python train.py --arch="xception" --model="masked spectrogram model" --dataset="single English nouns, adjectives and verbs, spoken by a formant synthesiser in many voices" --train_examples=78125 --n_mels=64 --hop_length=160 --input="log_mel" --win_length=512 --method="simmim" --mask_ratio=0.6 --loss="l1" --norm="batchnorm" --hidden_act="relu" --depths=[2, 5, 2] --kernel_size=3 --stem="deep" --widths=[128, 256, 512] --init="lecun_normal" --residual_init="none" --optimizer="muon" --muon_scale="original" --learning_rate=0.012 --momentum=0.95 --nesterov=false --orthogonalizer="polar_express" --adamw_lr_other_params=0.0018 --ema_decay=0.995 --max_steps=11700 --batch_size=256 --epochs=38.3 --lr_schedule="wsd" --decay_fraction=0.3 --final_lr_fraction=0.05 --warmup_steps=230 --weight_decay=0.0 --adamw_weight_decay_other_params=0.01
Rows from block 2, named by matrix and row number. Each number is 128 + 32 x the weight over its row's rms, rounded and kept within 0 to 255. All counts start at 0. After the name is the row's rms in percent of the matrix's.
# short0: shortcut pointwise conv, stride 2 (model.blocks.2.short.0.weight, 256x128x1x1), inputs 0-63
short0.51 099 [127 125 158 126 167 137 106 157 133 151   7 134 121 105 116 136 119 180 146 119 142  64 149 133 127 139 168 109  96 166 142 167 147 148 162 113 137 136 143 159 120  79 166  49 133 102 120 140 123 139 125 137 164  96 153 116 174 136 148 144 151 205 123 146]
short0.52 069 [182  77 126  96 160 144 142 109 152 123  72  95 125 132 120 157 134 166 151 122  68 128 109 125 170 153  79 142  86 163 128 120 101 120  97 144 109 195 122 148 208  98 125 186 131 153 142 146  73 100 109 117  85 115 148 132  87 157 132 166 130 128  96 105]
short0.53 086 [158 150 111 107 177 141 144 169 106 173  33 133  72 157 142 131 112 159 121 156 131 105 152 128  73 172  88 160 168  85 125 172 144 150 127 123 160 225 213 117 167 149 161  85 160 136 196 115  90 161  88 131 103 115 162 135 131 125 158 151  81 115 193 116]
short0.54 083 [190 103 121 145 172 142 121 199 161 146 112 108 108 139 157 131  98 151 130 112 134 149 127 119  81 117  90 129  99 171  98 209 116 197 170 173 131 120 141 106 157 150 153 121 129 142 219 135  59 208 146 155 115 101  64 117 108  89 129 163 163 161 103 142]
short0.55 105 [121 154 117 182 131 135 155 119 116 137  89 118 126 110 104  94 161 162 112  55 124  97 121 123 125  93 197  82  75 173  65 149 138 118 141 105 103 119  96 107  95 120  86 123 159 115  85 140 155 147 105  92 139 109  62 131 164 114 134 138  71 136 141 158]
short0.56 110 [126 127  85 127  74 119 129 110 148 145 168 144 150 159 131 128 110 202 102  78 124 210 187  93 179  82 126 140 112  89 123  72 174 209 154 135 170  90 123 106 148 146 100 101 176  71 185 120  84 166 127 148 138  82 140 134 110 153  91 172 149 124 112 156]
short0.57 086 [118 163 125  67 143 113 124 156 133 140 145 146 100 120  50 149 157 138 135 118 102 164 123 119  86 107 116 119 174 116 128  88  67 123 128 134 118 107 120 128  91 139  84 131 138 120 128 142 168 165 130  35  63  91 115  61 132 163 161 153 106 174 122 136]
short0.58 082 [187 137  93 135  91 161 121 143  97 158 141  30 143 155 103 104 105 109 133 126 114 105  82 105 113 114 115 111  93 124 127 110 141 172 116 132 167 110 123 151  92  92 134  95 146 124 154 101 139 153 119 107 147 129 109 114  84 159 120  94 141  80  81 142]
short0.59 104 [147 144 184 186  82  69 161  84 181 155 106 190 118 154 133 179 178 134 128 133 110 126 150 128 161 109  62 127  79  86 129 124 127  89 126 154 137 120 117  89  69 127 146 135  97 153  74 145 194  99 135 115 167 140 173 111 118 128 163 136 148  97 154  83]
short0.60 085 [151 141 135 122 194  82 122 144 153 159 113  92  73 131 138 115 126 213 117 149 131 125 121 151 118 142 109  72 126 151 174 149 128 134 210 107  87 152 120 133 112 130 132  94 120 145 198 139  97 120 115 116  95 125 144 106  93 133  85 144 189 131 163 141]
short0.61 114 [199 231 134 106 138 159 162 158 105 162 168 121 151 153 139  96  91 144 109 118 105 164 135 116 123  53 174 123 152 172 171 137 128 150  97 153 108 169 111 123 166 118 110  73 125 161 144 101  67 129 140 110 102 140  92 135 135 130 127 146 113  83 124 149]
short0.62 130 [163 139 122 141 122 168 106 153 110 162 174 116 129  99 142 128 125 132 150 120 100 146 146 121 118 130 121 243 124  87 157 170 108 147  96 193 162  86 116 136 149 124 116 157 103 121  95 193 119 135 126 167 109 111 129 140 116 116 156 134  77 155 120 130]
short0.63 078 [140 157 100 143 192 166 163 103 117 145  70 116 150 120 113 115 126 142 143 110 155 111  90 129 133 169 148  90 143 104 181 111 170  61  93 198 173 122 153 130 201 125 147  79 103 139 144 109 124 118 136  98 174 123 118 114 155  87 149 127 151  71 142 153]
short0.64 103 [ 96 195 117 101 153 104 127  86 226 141 158 112 201 169  99 125 132  85 165 126 110 191 107 170 129 131 160 125 110 170 142 164 150 116 141 150  48 129 144 123 128 112  78 106 117 129 160 120 121 128 159 124  83 131 146 116 100 170 130  68 130 140  67 206]
short0.65 105 [102 206 160 142 104  92 104 131 150 113 155 184  76 153 133 170 171  91 137 153 128 154 123 154 139 159 115 106 136 142 139  84 115 153 113 100 113 135 138 143  88  78  76 171  77  94 132 122 166  93 101 158 103 108 123 123 124 182 184  92 107 198  80 181]
short0.66 098 [136  93  94  80 104 140 164 139 119 160  57 146 111 125 107 148 154 110 120 145 114 104 164 132 158 119  53 121 181 111 131 138  79 162  99 166 141 177 151 112 119 101 103 119 119 136 133 137  75 126 165  48 129  80 134 126 118 129 133 136 154 113 144 107]
short0.67 081 [ 70 117 140  92 125  75 151 214  86 122 191 111 155 181 118 110 126 142 149 124 107 102  78 175 157 113 124 132 149 116  80  88 149 164 139 111  98 177 161 132 127 156 156 172 142 171 189 109 111 147 167  97 165 124 112 136 163 112  96 137 106 155 132 128]
short0.68 076 [ 94 130 157  78 163 117  74 132 130  95 120 104 124 129  71 117 162 102 139 146 160  99  97  76 142 124  97 122 107 101 101  89 144 131  90 140 148 134 129 166 121 138 117  88  69 122 111 115 125 130 133 139 168  96 131 160 120  65 111  75 105 174  82 115]
short0.69 086 [160 163  95 139 123  97  99 183 127 153  59 149 129 118 112 158 143  70 132 167 134 154 139 139 138 105  61  92 172  91 192 116 124 141  65  92 144 140 148 181 101 136 121 118  89 109 116 135 129 176 108  82 110 147 109 137  64 153 100 128 165 139 150 156]
short0.70 104 [ 87 133 113  84 115 114 206 213 120 124 103 162 155 117 106 141 114  94 119 138 156 134 104 173 146 130  89 136 169 114 184 157  45 166  90 164  95 122 167 139 146 126 186 135 100 166 157  62 100 120 160 133 113  90 137 116 117 120 205 135 135  71 113 111]